config.toml
model = "masked spectrogram model"
dataset = "chords played on synthesised instruments"
train_examples = 52083
n_mels = 64
hop_length = 160
input = "log_mel"
win_length = 512
method = "mae"
mask_ratio = 0.5
loss = "mse"
encoder_arch = "vit"
encoder_norm = "layernorm"
encoder_norm_position = "pre"
encoder_activation = "squared_relu"
encoder_mlp_ratio = 4
encoder_head_dim = 32
encoder_fused_qkv = true
encoder_bias = "all"
encoder_qk_norm = false
encoder_parallel_block = false
encoder_inner_norm = false
encoder_patch_size = [8, 16]
encoder_layers = 14
encoder_width = 320
encoder_positions = "learned"
decoder_width = 256
norm_pix_loss = true
decoder_layers = 3
init = "orthogonal"
residual_init = "none"
optimizer = "adamw"
lr = 0.00075
beta1 = 0.9
beta2 = 0.98
eps = 1e-10
cautious_weight_decay = true
steps = 40000
batch_size = 64
epochs = 49.2
lr_schedule = "cosine"
final_lr_fraction = 0
warmup_steps = 4000
weight_decay = 0.05
Rows from block 2 of the encoder, named by matrix and row number. Rows with one number belong to one neuron. Each number is 50 + 10 x the weight over its row's rms, rounded and kept within 0 to 99. All counts start at 0. After the name is the row's rms in percent of the matrix's.
# fc1: MLP up (encoder.blocks.2.mlp.fc1.weight, 1280x320), inputs 0-79
# fc2: MLP down (encoder.blocks.2.mlp.fc2.weight, 320x1280, transposed), outputs 0-79
fc1.1011 130:39 48 48 50 55 67 53 34 54 50 33 47 63 51 54 65 49 61 54 51 57 50 40 44 45 48 63 40 30 53 49 55 43 50 46 37 46 60 54 67 44 49 72 57 49 61 56 47 45 63 51 46 53 58 55 43 55 55 52 53 38 52 43 57 33 36 48 43 38 34 48 41 51 55 59 40 39 56 49 56
fc2.1011 130:48 64 53 58 41 55 67 58 47 23 53 45 35 43 50 42 51 35 50 62 48 37 60 44 09 53 31 42 60 52 57 62 64 57 44 57 38 56 67 45 54 54 51 63 64 46 35 59 51 45 45 51 36 30 59 31 64 53 57 49 59 57 47 47 54 46 50 60 64 51 53 51 51 63 51 49 55 44 60 46
fc1.1012 117:29 51 54 40 60 39 25 41 55 52 45 54 46 41 59 52 56 63 39 60 52 50 56 51 63 45 68 50 29 56 36 41 53 41 31 49 50 41 62 35 59 54 65 46 62 57 64 46 44 72 58 52 67 55 50 49 36 59 42 39 48 49 42 56 53 36 47 55 30 60 70 17 54 52 39 57 44 59 49 58
fc2.1012 115:58 42 58 43 59 50 49 40 52 33 50 35 28 56 49 64 41 47 57 40 51 21 57 51 51 50 40 51 78 38 69 62 66 46 35 57 64 52 77 51 59 59 53 41 65 55 54 60 42 54 53 49 47 67 56 45 52 65 66 64 45 44 51 51 35 42 37 49 66 64 53 46 63 38 51 37 55 42 56 53
fc1.1013 118:36 36 38 44 44 43 38 53 58 52 53 43 45 48 51 59 66 43 52 38 64 51 52 63 61 37 61 65 37 47 55 40 34 45 60 53 48 31 49 43 38 47 60 48 55 52 38 54 59 61 48 55 55 73 39 43 48 60 42 46 49 51 46 49 53 70 38 51 46 54 53 41 51 38 48 49 45 48 38 40
fc2.1013 117:42 44 51 34 37 56 47 61 59 54 57 56 37 76 43 30 57 34 50 38 49 32 34 59 46 48 35 42 51 47 61 58 68 57 46 48 48 50 36 42 53 47 43 57 28 47 34 49 52 58 44 65 44 55 53 31 62 50 48 54 37 46 55 35 88 49 43 59 42 46 43 38 51 50 57 60 42 48 51 63
fc1.1014 105:42 48 41 36 26 56 45 36 48 46 61 61 46 48 36 54 64 70 53 52 44 57 59 40 45 54 66 67 47 65 53 44 51 44 54 36 61 25 64 32 49 44 61 36 59 45 69 42 55 60 58 43 53 67 48 26 38 49 49 48 49 33 55 61 35 59 38 47 41 64 39 52 60 47 54 56 41 54 44 50
fc2.1014 108:64 47 50 38 56 58 47 56 69 57 27 72 42 57 55 34 66 61 33 48 47 39 34 56 42 58 62 50 44 55 50 43 55 48 50 46 44 59 54 48 42 65 51 44 58 33 42 40 49 62 58 53 41 72 57 46 62 46 50 58 57 46 35 38 51 40 60 39 50 44 43 68 55 50 41 46 63 45 40 43
fc1.1015 126:41 38 44 41 39 59 59 39 53 42 41 50 41 55 42 69 52 43 44 41 51 59 65 49 37 50 45 37 53 53 59 72 40 53 49 43 53 53 57 53 48 52 44 17 40 56 55 38 47 60 56 31 43 63 45 44 39 46 38 52 63 58 44 47 43 36 45 52 44 60 57 44 57 53 39 62 61 57 43 41
fc2.1015 125:47 34 57 65 51 41 53 56 44 50 48 47 49 36 45 51 52 56 52 64 61 35 54 46 51 41 50 54 63 51 66 47 49 47 59 44 35 54 50 61 44 57 43 69 56 25 43 53 63 58 65 43 50 44 43 62 53 46 55 39 40 61 63 52 46 35 48 61 67 48 41 46 44 55 59 61 37 46 55 58
fc1.1016 139:34 41 66 28 47 46 49 55 50 48 58 32 50 31 14 58 57 49 39 38 38 46 52 45 47 65 53 39 46 53 55 64 44 58 62 54 68 46 55 55 55 48 50 55 43 57 59 54 59 51 52 28 50 42 43 59 35 39 69 48 42 53 49 56 47 62 50 50 48 57 51 59 55 53 47 56 43 40 53 43
fc2.1016 113:57 55 42 60 48 58 42 66 51 48 45 49 36 70 68 44 38 70 55 55 42 14 61 35 56 24 36 53 60 56 55 47 61 48 46 46 50 55 51 44 53 56 53 43 29 60 43 58 54 53 48 68 56 53 52 56 52 68 40 50 48 56 48 36 55 44 43 56 57 45 52 56 42 38 51 39 54 45 36 54
fc1.1017 107:34 39 58 50 53 62 56 35 49 41 55 46 46 40 30 53 57 40 44 52 56 56 55 39 46 50 37 47 55 67 55 54 53 49 35 37 45 62 53 45 49 57 36 40 44 29 54 43 71 69 71 59 63 61 57 36 31 48 43 49 60 54 57 48 41 39 44 48 37 37 42 48 54 45 44 59 27 40 63 45
fc2.1017 113:34 52 50 37 44 51 47 38 39 73 43 48 39 51 66 56 51 49 70 35 54 31 67 34 30 54 52 54 49 53 54 54 68 47 63 48 51 44 30 63 62 52 45 50 60 56 59 45 57 58 47 45 42 40 47 63 61 56 76 64 56 53 64 78 66 44 42 59 46 51 60 58 50 58 43 45 64 50 53 44
fc1.1018 110:44 31 46 33 50 50 64 39 50 35 44 58 44 54 40 59 43 37 59 51 48 58 60 54 37 41 51 40 61 58 60 42 45 54 44 42 45 37 54 41 65 60 48 37 45 58 38 43 49 53 41 52 55 66 64 24 34 52 44 46 69 57 52 54 47 60 50 47 44 59 55 29 49 36 46 57 43 73 36 32
fc2.1018 114:48 54 42 49 53 31 57 61 43 49 40 48 43 30 48 46 54 56 53 54 55 38 53 65 68 68 58 51 56 58 55 28 59 62 31 35 55 60 44 57 50 45 51 29 60 47 70 58 36 49 59 43 39 53 46 61 36 44 28 49 53 62 48 59 39 50 48 57 61 47 63 43 73 52 48 54 63 64 38 47
fc1.1019 125:47 56 52 55 23 60 50 52 40 79 43 58 35 69 45 62 61 68 39 52 55 49 32 40 42 58 47 56 32 42 29 46 62 59 44 25 47 59 49 38 53 42 47 50 47 57 47 46 49 54 58 51 50 41 68 34 50 33 47 42 58 45 57 47 54 57 48 46 51 48 48 57 50 58 48 27 58 51 49 50
fc2.1019 118:35 41 46 68 31 49 48 40 36 77 42 48 43 44 40 66 48 54 49 56 51 19 54 45 47 40 46 56 45 66 60 53 56 55 45 48 40 48 50 43 47 48 45 54 53 52 51 43 32 39 68 52 56 33 62 35 55 41 55 52 46 54 64 65 55 58 50 53 29 56 57 62 60 75 49 48 37 38 53 48
fc1.1020 112:45 54 64 49 57 41 36 35 66 61 39 45 51 46 58 32 34 61 48 56 62 49 62 48 63 47 50 45 40 63 39 59 25 44 50 50 43 54 60 53 61 56 59 45 60 47 44 50 55 57 42 53 63 65 42 47 40 51 45 56 44 45 33 54 40 40 63 46 45 54 56 47 27 42 37 54 48 54 36 64
fc2.1020 115:32 44 62 49 58 45 47 51 44 55 46 52 43 59 52 50 45 58 59 41 52 38 36 48 44 56 56 45 27 47 61 36 57 35 47 63 58 41 52 40 41 58 51 39 42 62 53 57 51 53 51 51 63 59 58 47 38 62 44 44 58 52 58 54 59 44 50 33 46 48 67 61 47 60 49 48 51 54 47 43
fc1.1021 116:51 49 61 46 47 54 29 45 51 64 50 64 61 47 49 40 52 57 41 28 43 51 43 43 71 50 59 53 40 51 37 53 38 47 40 55 41 33 49 57 58 60 62 49 48 41 47 46 53 58 57 44 60 54 56 34 46 52 41 54 55 34 57 55 39 52 61 68 56 59 61 32 43 39 64 34 45 49 22 55
fc2.1021 117:46 48 59 50 40 59 54 38 45 47 47 57 47 36 56 44 47 48 34 56 52 48 72 40 29 50 56 42 40 41 50 45 59 60 60 64 56 58 77 41 66 61 60 51 46 50 42 51 46 48 54 41 44 48 40 34 54 50 52 26 62 46 25 49 48 52 51 70 43 58 55 48 64 50 34 47 43 33 58 52
fc1.1022 038:51 40 61 50 46 36 47 42 33 57 38 48 46 47 41 54 41 73 49 25 50 74 45 45 53 52 47 45 46 60 61 36 51 51 52 28 60 44 39 50 47 39 49 56 48 53 45 50 65 52 38 43 58 61 46 52 41 55 35 52 48 37 47 44 47 46 60 58 48 50 40 28 51 55 38 58 47 64 51 58
fc2.1022 040:54 57 51 54 55 63 42 42 33 49 50 51 56 47 51 54 31 42 71 43 46 33 65 50 34 44 49 43 52 31 67 33 53 54 38 52 51 39 53 41 59 44 65 59 34 37 42 65 57 35 39 60 56 58 52 25 44 52 46 46 39 27 59 53 49 62 33 41 22 63 59 58 50 55 55 52 54 47 42 51
fc1.1023 110:45 44 42 50 39 59 36 40 54 54 54 52 61 46 45 55 63 46 43 45 44 54 61 39 62 48 52 37 54 57 45 56 34 54 43 44 43 40 59 54 53 44 49 47 53 67 58 66 52 44 49 48 52 38 51 33 49 47 54 65 44 42 57 62 60 65 39 52 46 64 72 44 62 59 63 64 40 48 46 55
fc2.1023 111:61 38 51 60 49 49 33 48 46 43 50 51 39 59 65 39 45 71 38 37 49 21 47 54 53 38 42 45 32 47 44 55 37 59 25 49 63 44 55 51 44 56 61 50 44 73 40 49 47 67 60 54 37 61 53 56 52 53 46 32 42 71 38 37 55 60 62 51 71 62 47 61 55 59 36 43 59 53 36 60
fc1.1024 111:54 52 44 36 54 40 38 36 45 44 52 61 62 52 31 54 39 66 45 63 38 52 46 38 45 55 55 46 31 38 48 50 51 36 46 61 58 36 36 53 64 61 57 33 55 30 61 55 31 35 61 59 39 54 66 66 39 68 50 50 59 56 48 63 49 42 47 51 38 55 65 44 52 41 51 57 50 59 49 56
fc2.1024 114:42 72 58 55 58 54 42 44 54 48 53 49 54 56 47 57 34 49 49 61 53 18 46 57 43 54 54 55 69 63 35 52 38 51 48 50 51 40 54 46 61 57 41 72 44 44 41 66 37 38 59 55 44 57 59 45 53 47 46 48 69 35 57 47 52 48 46 65 50 59 61 49 58 60 59 49 24 56 63 45
fc1.1025 116:60 55 53 43 49 53 42 39 50 78 45 52 62 54 55 53 43 71 60 30 54 57 56 10 40 44 50 53 50 58 45 30 58 54 57 39 48 55 38 47 63 48 45 34 51 43 52 42 44 49 44 50 55 50 67 36 48 45 55 38 40 57 54 67 55 32 56 29 79 50 41 46 57 32 40 50 52 57 51 62
fc2.1025 118:35 44 49 60 53 60 43 63 65 50 52 56 54 33 51 59 46 49 48 65 53 33 39 58 56 28 48 41 51 60 56 43 31 41 38 52 40 51 47 48 29 68 49 61 49 54 42 53 53 24 44 45 35 53 42 43 57 45 44 45 55 62 51 42 67 45 42 72 44 57 60 32 50 46 64 50 48 46 66 47
fc1.1026 032:54 41 50 44 34 54 35 46 51 42 55 55 43 51 46 53 55 65 40 42 45 73 43 46 46 54 62 43 40 56 55 59 61 54 46 53 54 66 49 48 59 46 41 45 51 63 51 60 69 43 40 49 63 38 38 49 48 42 52 37 69 40 46 51 53 43 50 65 39 58 49 26 48 63 48 52 41 58 53 53
fc2.1026 035:44 39 55 72 49 45 37 46 36 33 52 54 45 44 41 57 46 26 50 49 60 50 37 36 39 44 56 40 38 54 41 52 48 32 55 54 41 46 73 55 66 35 42 51 40 58 43 26 43 53 38 49 46 48 58 35 48 34 54 45 58 38 55 57 35 47 40 42 49 54 47 38 55 59 43 49 60 56 49 54
fc1.1027 129:49 50 47 39 60 34 44 37 43 51 50 49 55 46 32 51 63 50 55 50 48 50 45 56 54 43 56 49 25 48 50 29 76 53 65 53 53 45 42 38 58 47 45 38 51 55 58 48 55 59 53 47 53 41 38 52 49 57 58 47 49 53 62 55 53 46 44 31 47 35 44 56 58 40 41 53 53 52 64 67
fc2.1027 132:53 37 44 52 48 48 56 54 48 44 35 40 38 39 46 53 36 53 53 27 48 36 51 45 47 40 59 64 30 55 47 40 62 53 54 61 62 29 48 50 48 66 51 62 56 37 48 45 41 60 62 51 29 74 62 58 49 64 59 66 55 66 62 69 49 59 52 51 50 32 59 53 42 37 56 50 53 53 51 53
fc1.1028 112:43 57 61 41 37 37 46 59 35 50 48 68 44 41 58 41 58 60 36 66 42 58 53 36 42 50 75 47 46 67 52 40 58 48 54 45 58 46 43 42 38 64 53 41 54 56 72 36 47 66 60 45 47 46 60 32 40 47 45 48 52 37 50 51 32 51 48 45 34 47 59 49 52 53 52 52 50 52 50 47
fc2.1028 114:60 42 53 37 70 52 60 53 56 38 44 40 49 29 46 60 59 59 67 55 44 36 51 69 60 52 43 42 40 35 49 70 47 52 64 63 29 41 51 50 69 42 43 52 64 49 53 65 63 65 54 34 43 54 42 48 56 61 51 57 42 42 56 46 50 56 43 62 54 48 52 33 47 36 46 60 34 52 46 46
fc1.1029 110:40 34 57 41 42 49 67 49 43 54 47 37 26 57 52 59 59 70 70 49 50 59 32 31 56 40 56 37 38 56 60 46 53 54 57 50 57 35 33 43 47 48 61 56 53 47 57 40 50 48 37 37 47 57 46 42 43 47 69 56 62 54 44 63 44 57 54 49 49 47 54 38 35 48 54 31 57 50 39 48
fc2.1029 114:56 54 44 42 47 59 51 44 80 58 58 48 50 41 61 50 64 52 40 65 69 55 43 55 32 46 53 46 64 40 42 57 36 45 57 51 40 53 54 32 63 49 51 49 47 43 54 54 44 62 52 36 62 77 62 51 59 35 57 49 45 35 34 63 63 42 43 46 59 63 53 40 56 42 58 69 41 53 60 59
fc1.1030 033:59 41 44 52 56 54 52 48 61 62 47 56 47 58 63 53 41 50 48 36 52 71 39 59 47 48 49 56 62 53 58 50 63 44 52 60 57 34 45 56 37 40 68 48 55 61 54 56 62 53 55 56 57 68 58 51 54 58 51 51 65 40 44 54 49 49 42 57 47 32 35 20 53 43 64 59 41 49 34 38
fc2.1030 035:52 51 32 55 37 60 48 54 51 70 44 40 36 58 49 50 42 60 38 67 39 53 46 52 49 45 36 44 54 53 61 55 71 60 51 63 59 37 66 37 51 60 26 46 46 29 56 52 57 68 48 50 48 47 43 47 49 42 48 35 47 65 54 46 44 57 52 48 46 63 46 52 46 35 57 56 52 38 46 48
fc1.1031 125:58 50 32 49 60 50 33 41 57 60 67 52 70 48 55 49 38 61 43 43 54 51 41 57 67 57 60 46 45 43 45 62 35 38 56 39 41 38 39 60 57 50 68 47 64 52 62 47 20 39 40 28 64 53 45 60 41 68 46 58 47 54 58 51 49 36 39 61 49 69 58 44 54 43 57 59 61 80 51 71
fc2.1031 125:44 58 54 58 43 61 55 58 39 29 51 51 53 45 62 48 43 37 56 60 54 35 63 39 27 55 31 53 41 50 45 54 68 43 65 65 40 58 51 54 60 52 44 51 42 48 44 57 53 56 48 45 42 34 53 49 73 44 46 48 58 45 45 76 51 53 53 52 36 41 59 34 49 59 36 46 47 38 58 57
fc1.1032 107:61 31 40 48 46 53 50 48 68 65 34 61 54 56 56 42 63 53 39 69 38 57 55 30 64 48 72 40 29 50 55 46 31 36 60 50 43 48 39 60 49 56 51 67 40 49 42 40 63 73 43 44 59 68 58 51 60 59 52 45 60 37 41 51 52 46 62 45 64 51 50 43 61 53 34 25 48 56 40 44
fc2.1032 114:58 32 45 48 49 53 58 39 49 43 46 59 59 35 66 47 54 25 37 52 65 50 58 63 59 46 41 49 54 56 46 68 49 62 45 45 44 43 67 37 67 53 59 55 73 50 55 31 48 78 58 56 45 55 58 28 68 50 30 66 48 33 48 65 41 31 47 54 45 54 50 50 64 63 54 57 45 44 53 37
fc1.1033 120:41 54 42 45 44 63 38 35 57 60 46 52 66 48 55 47 59 73 41 62 64 50 45 50 44 62 56 46 36 45 34 49 47 45 50 40 37 37 40 42 62 44 50 45 42 66 59 43 39 46 51 34 45 59 61 48 47 50 58 41 58 41 50 50 59 46 42 42 59 66 51 54 59 51 60 45 66 64 61 66
fc2.1033 122:44 63 54 47 57 37 40 50 46 77 51 51 67 37 75 54 47 49 43 57 67 60 37 47 29 65 64 42 52 55 53 70 41 37 50 51 40 55 66 50 51 49 51 46 66 46 52 35 38 39 52 38 53 32 50 36 57 57 52 35 60 40 57 51 43 41 59 74 58 57 51 40 46 66 49 55 57 58 64 73
fc1.1034 106:45 53 51 35 52 63 39 50 58 60 44 49 42 51 54 48 61 69 49 39 58 52 34 40 41 59 49 57 26 35 36 50 41 37 53 42 39 35 42 32 70 42 38 37 37 54 57 58 53 56 54 49 70 58 52 37 23 60 30 34 48 54 53 46 54 56 47 42 56 66 52 43 58 29 42 39 66 59 41 48
fc2.1034 108:53 78 47 52 42 50 45 57 65 81 45 44 49 44 52 56 48 51 49 62 71 37 52 63 55 65 54 60 61 43 51 47 39 38 53 58 39 43 25 61 52 49 31 52 42 42 61 49 43 40 62 49 60 43 64 34 49 51 38 54 41 41 41 42 53 62 61 65 66 61 57 66 51 59 52 45 58 51 56 64
fc1.1035 106:43 53 35 43 56 60 35 44 47 49 59 35 62 49 43 59 52 48 42 50 60 64 67 55 52 39 35 63 47 42 34 55 53 23 41 50 53 39 55 55 45 24 67 53 34 53 59 69 47 46 33 45 77 56 43 49 46 50 54 45 60 68 63 44 40 58 33 60 41 74 52 38 40 52 49 62 49 67 41 44
fc2.1035 114:66 47 49 48 36 49 48 63 34 54 52 52 58 53 53 43 53 52 61 54 53 45 56 36 46 45 52 44 52 47 59 75 45 33 58 48 32 63 54 54 54 38 34 49 61 62 64 40 60 56 50 58 59 26 42 45 69 45 55 38 47 36 58 62 43 43 31 66 57 51 50 58 67 36 53 30 66 56 42 63
fc1.1036 119:33 57 42 41 55 48 51 56 41 45 51 56 49 34 46 46 52 53 53 61 43 48 69 40 37 51 46 35 43 25 53 57 43 44 30 47 39 50 72 54 58 51 59 40 35 50 68 52 50 47 62 49 60 57 61 55 46 49 44 47 55 60 51 38 49 49 37 62 38 63 42 48 61 44 44 39 62 42 41 42
fc2.1036 117:49 51 44 27 48 52 56 42 56 54 48 38 57 26 50 43 56 43 48 53 49 33 60 64 48 45 48 31 59 53 39 29 37 46 42 64 50 56 63 55 46 62 37 56 61 56 46 49 46 42 54 43 39 55 35 52 57 46 55 52 49 51 34 27 39 57 50 36 65 55 56 56 49 55 59 48 38 38 54 44
fc1.1037 039:54 41 45 48 37 51 76 49 46 50 40 48 36 41 37 60 55 47 69 53 35 70 46 39 48 37 56 49 57 71 58 54 66 59 45 51 52 50 51 61 55 51 58 41 46 62 36 53 68 46 55 52 47 48 45 45 60 47 52 41 48 47 57 43 56 54 72 46 40 55 48 43 49 39 46 37 46 62 48 51
fc2.1037 036:44 52 49 54 41 50 43 36 56 48 47 37 40 51 55 44 33 44 62 43 54 35 54 52 49 37 33 54 41 52 44 73 54 64 54 49 54 54 53 68 42 59 52 29 51 47 56 54 55 47 51 46 29 53 51 59 56 58 45 62 41 63 55 52 62 43 56 48 61 58 41 40 49 42 49 43 42 45 46 57
fc1.1038 119:37 41 33 37 42 32 34 45 38 42 54 65 52 49 46 47 53 60 40 48 55 48 46 47 47 58 56 52 45 64 42 54 32 50 34 35 44 33 43 48 35 60 64 39 48 58 70 42 40 51 65 52 59 49 64 34 27 43 42 45 62 41 59 47 45 50 41 48 46 67 53 59 56 53 53 49 41 50 56 58
fc2.1038 117:51 49 46 42 51 44 50 54 38 45 45 57 48 46 51 36 54 61 36 60 46 06 41 68 41 52 47 37 33 51 45 40 64 37 45 62 64 68 61 34 59 58 60 51 56 37 44 38 45 56 72 42 47 50 33 44 62 32 63 49 46 52 46 47 50 64 57 34 47 63 59 61 53 53 53 51 50 41 50 55
fc1.1039 107:48 54 53 45 33 56 58 52 44 49 60 45 43 31 30 65 38 49 47 55 51 57 69 52 47 52 43 45 54 41 59 42 54 62 39 43 64 61 40 50 67 42 46 74 37 70 49 51 45 34 43 41 48 39 45 58 64 50 59 52 48 45 56 46 45 52 55 46 40 49 38 43 39 40 45 40 52 49 61 47
fc2.1039 104:41 32 54 55 38 54 39 48 51 40 60 53 44 51 40 52 30 45 38 53 39 39 44 51 67 55 53 48 50 63 50 51 26 54 37 53 58 51 40 53 41 49 55 53 31 41 51 56 58 53 43 43 40 37 40 54 47 56 47 30 54 54 57 44 42 57 32 50 47 56 57 53 56 59 43 61 48 46 49 33
fc1.1040 106:35 53 58 30 55 42 43 42 54 53 49 53 58 47 46 58 43 48 57 64 45 56 56 47 58 43 67 58 35 49 43 53 34 36 41 59 65 44 42 38 73 57 52 65 62 50 46 46 36 48 45 41 46 54 44 55 56 65 38 58 51 59 35 53 44 37 62 52 33 60 62 21 43 44 49 54 37 56 44 48
fc2.1040 115:45 56 51 43 50 60 52 56 58 54 38 49 33 69 47 63 46 41 60 19 50 21 51 31 61 51 37 68 76 48 44 52 58 56 52 34 45 47 52 64 44 45 59 49 44 68 43 61 42 38 51 59 47 56 64 34 49 59 53 42 49 27 62 27 47 58 47 49 65 53 52 62 61 31 65 48 47 43 65 48
fc1.1041 121:48 55 51 44 29 52 58 51 37 49 47 46 38 44 50 43 53 65 55 48 54 60 45 31 52 53 58 55 62 37 48 54 58 31 65 41 50 34 34 56 42 46 46 36 46 66 58 55 56 58 39 60 50 50 45 44 56 57 57 51 60 31 46 46 48 65 45 56 59 43 46 55 58 47 55 42 60 62 51 50
fc2.1041 115:42 41 57 44 64 58 56 49 56 58 23 49 33 37 52 53 47 61 59 28 51 24 50 45 48 66 38 51 52 54 47 61 43 52 39 51 43 47 48 39 44 45 48 51 56 37 37 38 51 59 48 52 49 65 56 57 59 39 40 34 49 55 45 64 57 60 45 49 38 39 48 49 48 41 57 69 56 52 38 55
fc1.1042 096:55 48 49 31 61 57 49 52 39 40 55 55 45 50 52 52 48 44 63 56 43 62 49 50 35 57 53 42 60 46 54 46 65 51 62 50 46 47 43 36 64 32 41 54 54 50 54 44 54 51 38 42 52 38 30 52 54 60 59 44 53 61 49 48 36 61 38 50 56 64 55 49 52 38 48 53 49 49 61 53
fc2.1042 100:54 53 54 59 65 39 55 39 57 52 41 46 48 49 40 56 47 70 61 55 57 33 43 40 53 29 63 43 29 45 45 48 44 62 52 41 49 41 36 51 59 42 47 43 65 48 60 37 53 63 58 42 41 52 50 62 44 50 41 37 50 66 56 62 74 52 41 42 60 52 67 48 56 59 34 52 58 48 51 44
fc1.1043 119:57 47 61 49 31 61 60 46 59 72 58 48 46 54 40 60 42 51 54 38 45 57 47 50 64 58 32 41 66 61 48 41 44 55 59 04 40 65 61 47 49 41 42 50 42 86 53 45 45 62 47 51 53 38 59 49 54 27 44 44 41 48 41 41 57 55 57 46 48 49 38 48 63 42 46 63 59 54 49 57
fc2.1043 114:59 57 48 52 30 19 52 59 46 45 55 55 38 45 54 71 38 39 47 50 49 28 45 56 72 49 53 38 78 55 48 53 33 41 61 34 43 57 63 37 49 40 33 49 61 68 48 54 44 54 51 54 35 32 43 48 48 35 43 53 60 53 58 37 63 57 58 61 29 45 50 43 63 41 42 46 60 52 55 44
fc1.1044 043:56 27 48 53 48 44 51 69 40 54 49 47 45 38 30 52 57 66 47 54 36 76 36 50 48 43 42 51 44 40 50 54 44 46 51 38 57 46 44 46 44 40 54 49 39 52 50 66 47 57 45 48 63 40 42 54 53 55 61 50 56 38 51 36 53 56 57 63 43 44 53 33 42 41 50 37 56 75 44 51
fc2.1044 045:64 46 53 58 51 55 56 68 60 47 49 46 60 57 42 43 50 46 49 44 45 52 49 54 60 48 50 67 64 33 48 72 55 48 52 65 59 44 34 51 56 51 42 61 47 60 42 52 47 45 37 52 41 38 57 60 43 29 53 58 35 30 51 38 55 45 44 53 69 66 37 75 54 51 74 55 49 37 32 37
fc1.1045 113:64 59 28 41 44 42 43 45 35 39 55 61 59 52 45 44 49 51 37 35 47 54 57 57 42 46 41 50 45 50 58 32 39 46 32 51 57 37 40 50 41 39 58 37 44 38 66 70 40 46 45 56 49 60 37 59 41 43 39 51 64 59 58 56 43 68 44 57 54 58 56 44 48 65 46 55 47 61 44 49
fc2.1045 120:41 44 61 46 59 52 50 52 54 56 55 29 54 53 48 43 37 47 58 54 55 47 45 32 70 49 50 61 55 65 54 69 50 45 64 38 51 50 60 56 61 43 38 53 42 54 47 46 54 44 55 59 41 40 42 50 51 68 52 35 48 50 47 39 56 48 54 49 37 48 42 33 50 29 46 45 48 55 46 44
fc1.1046 117:63 48 55 32 41 43 35 48 52 58 31 55 69 59 61 54 44 67 48 57 40 62 46 28 54 30 66 73 37 55 43 66 31 27 66 50 56 38 56 49 58 50 44 44 56 47 50 61 53 64 36 53 51 56 42 36 55 53 45 61 45 38 44 44 40 50 52 53 40 58 61 52 40 36 53 44 54 47 23 45
fc2.1046 122:51 53 53 33 47 53 53 51 27 34 47 56 46 54 58 46 47 51 48 51 45 43 43 65 43 51 37 51 61 41 55 53 61 45 63 60 59 46 53 32 55 51 54 60 43 57 55 51 50 62 51 70 52 47 54 33 49 46 46 37 49 58 48 54 32 54 34 55 35 46 68 42 55 51 44 46 28 44 53 39
fc1.1047 131:59 39 57 49 45 32 49 46 32 67 47 57 66 45 42 58 35 60 46 39 46 56 55 46 39 49 46 40 62 59 26 39 35 55 63 45 41 66 61 60 48 55 32 49 58 66 51 42 48 55 42 48 46 35 51 56 58 51 66 52 58 53 50 54 45 60 53 50 70 43 50 56 60 41 34 47 68 52 49 51
fc2.1047 121:52 34 44 46 54 37 51 40 46 55 41 43 44 45 52 43 52 53 35 42 62 45 49 49 50 39 52 56 51 41 50 42 55 58 53 51 33 47 40 50 19 64 51 57 58 44 50 35 41 57 61 54 47 56 40 51 64 42 57 51 55 52 47 54 45 38 44 60 63 47 65 45 50 45 41 46 50 50 49 61
fc1.1048 104:40 42 47 37 54 74 48 42 53 57 50 52 44 46 33 53 56 46 48 65 59 60 63 46 40 50 55 59 52 53 42 49 62 55 57 34 42 55 50 38 64 38 36 49 59 33 40 48 59 60 46 52 48 50 40 60 46 55 43 33 57 63 68 41 56 45 31 36 45 49 50 50 58 51 48 51 56 39 55 54
fc2.1048 110:51 50 48 39 46 53 56 60 46 63 73 47 53 49 47 26 42 44 50 48 66 46 56 59 57 59 33 40 55 50 56 36 41 51 54 63 46 51 48 41 47 62 46 65 44 53 54 55 48 52 44 50 42 54 43 42 61 48 52 68 49 39 43 51 63 34 63 57 44 47 40 24 38 47 45 55 46 48 58 69
fc1.1049 112:44 40 55 41 39 44 46 35 66 73 44 25 52 42 54 53 58 54 47 48 67 54 55 53 45 38 42 60 49 45 55 28 55 53 63 52 34 50 31 41 62 50 35 54 56 58 45 59 47 34 24 45 70 61 64 36 60 60 56 47 49 45 43 66 66 57 53 46 64 54 56 50 50 35 31 28 49 56 44 45
fc2.1049 114:63 55 49 40 62 36 48 54 42 55 47 62 54 62 69 39 45 46 49 62 66 29 42 51 37 36 30 52 45 66 33 35 49 52 43 52 38 57 52 44 36 41 51 62 54 62 60 43 30 50 44 45 54 37 62 72 47 56 39 46 59 48 51 48 44 55 48 46 55 47 60 38 49 54 68 49 43 63 54 49
fc1.1050 107:36 51 39 52 58 51 42 25 63 55 41 47 36 54 40 48 48 57 48 47 68 48 52 49 59 53 41 38 32 36 68 51 35 52 49 51 51 39 43 55 46 58 61 41 45 50 59 56 49 69 57 45 62 62 45 43 37 66 50 60 53 38 56 72 36 46 38 65 49 54 74 55 51 40 34 46 61 56 36 56
fc2.1050 103:64 30 30 45 48 51 28 58 64 67 52 46 49 51 49 62 44 70 61 68 59 47 39 40 43 47 62 48 55 80 44 53 50 37 50 49 49 50 45 46 41 49 51 51 45 35 57 51 39 48 70 51 47 69 44 56 42 51 42 42 36 55 50 51 43 46 44 42 60 52 59 55 36 52 59 52 39 57 51 52
fc1.1051 125:46 41 32 35 36 57 58 50 61 61 44 49 46 52 31 59 60 56 59 61 58 55 54 51 33 46 55 43 25 40 54 34 49 57 51 51 60 55 46 44 47 38 46 46 55 47 45 60 57 40 38 36 33 44 56 51 59 31 79 30 50 65 33 45 63 56 41 41 55 55 48 47 45 44 45 39 54 49 66 50
fc2.1051 121:49 47 48 52 65 49 52 40 44 46 62 37 45 47 44 55 37 36 36 50 54 18 49 61 51 59 41 43 51 68 72 46 59 60 49 51 48 43 48 56 54 59 65 45 38 42 57 60 53 56 68 46 69 54 45 59 48 53 41 52 70 45 50 66 38 53 49 45 54 59 53 53 49 59 41 52 48 53 38 50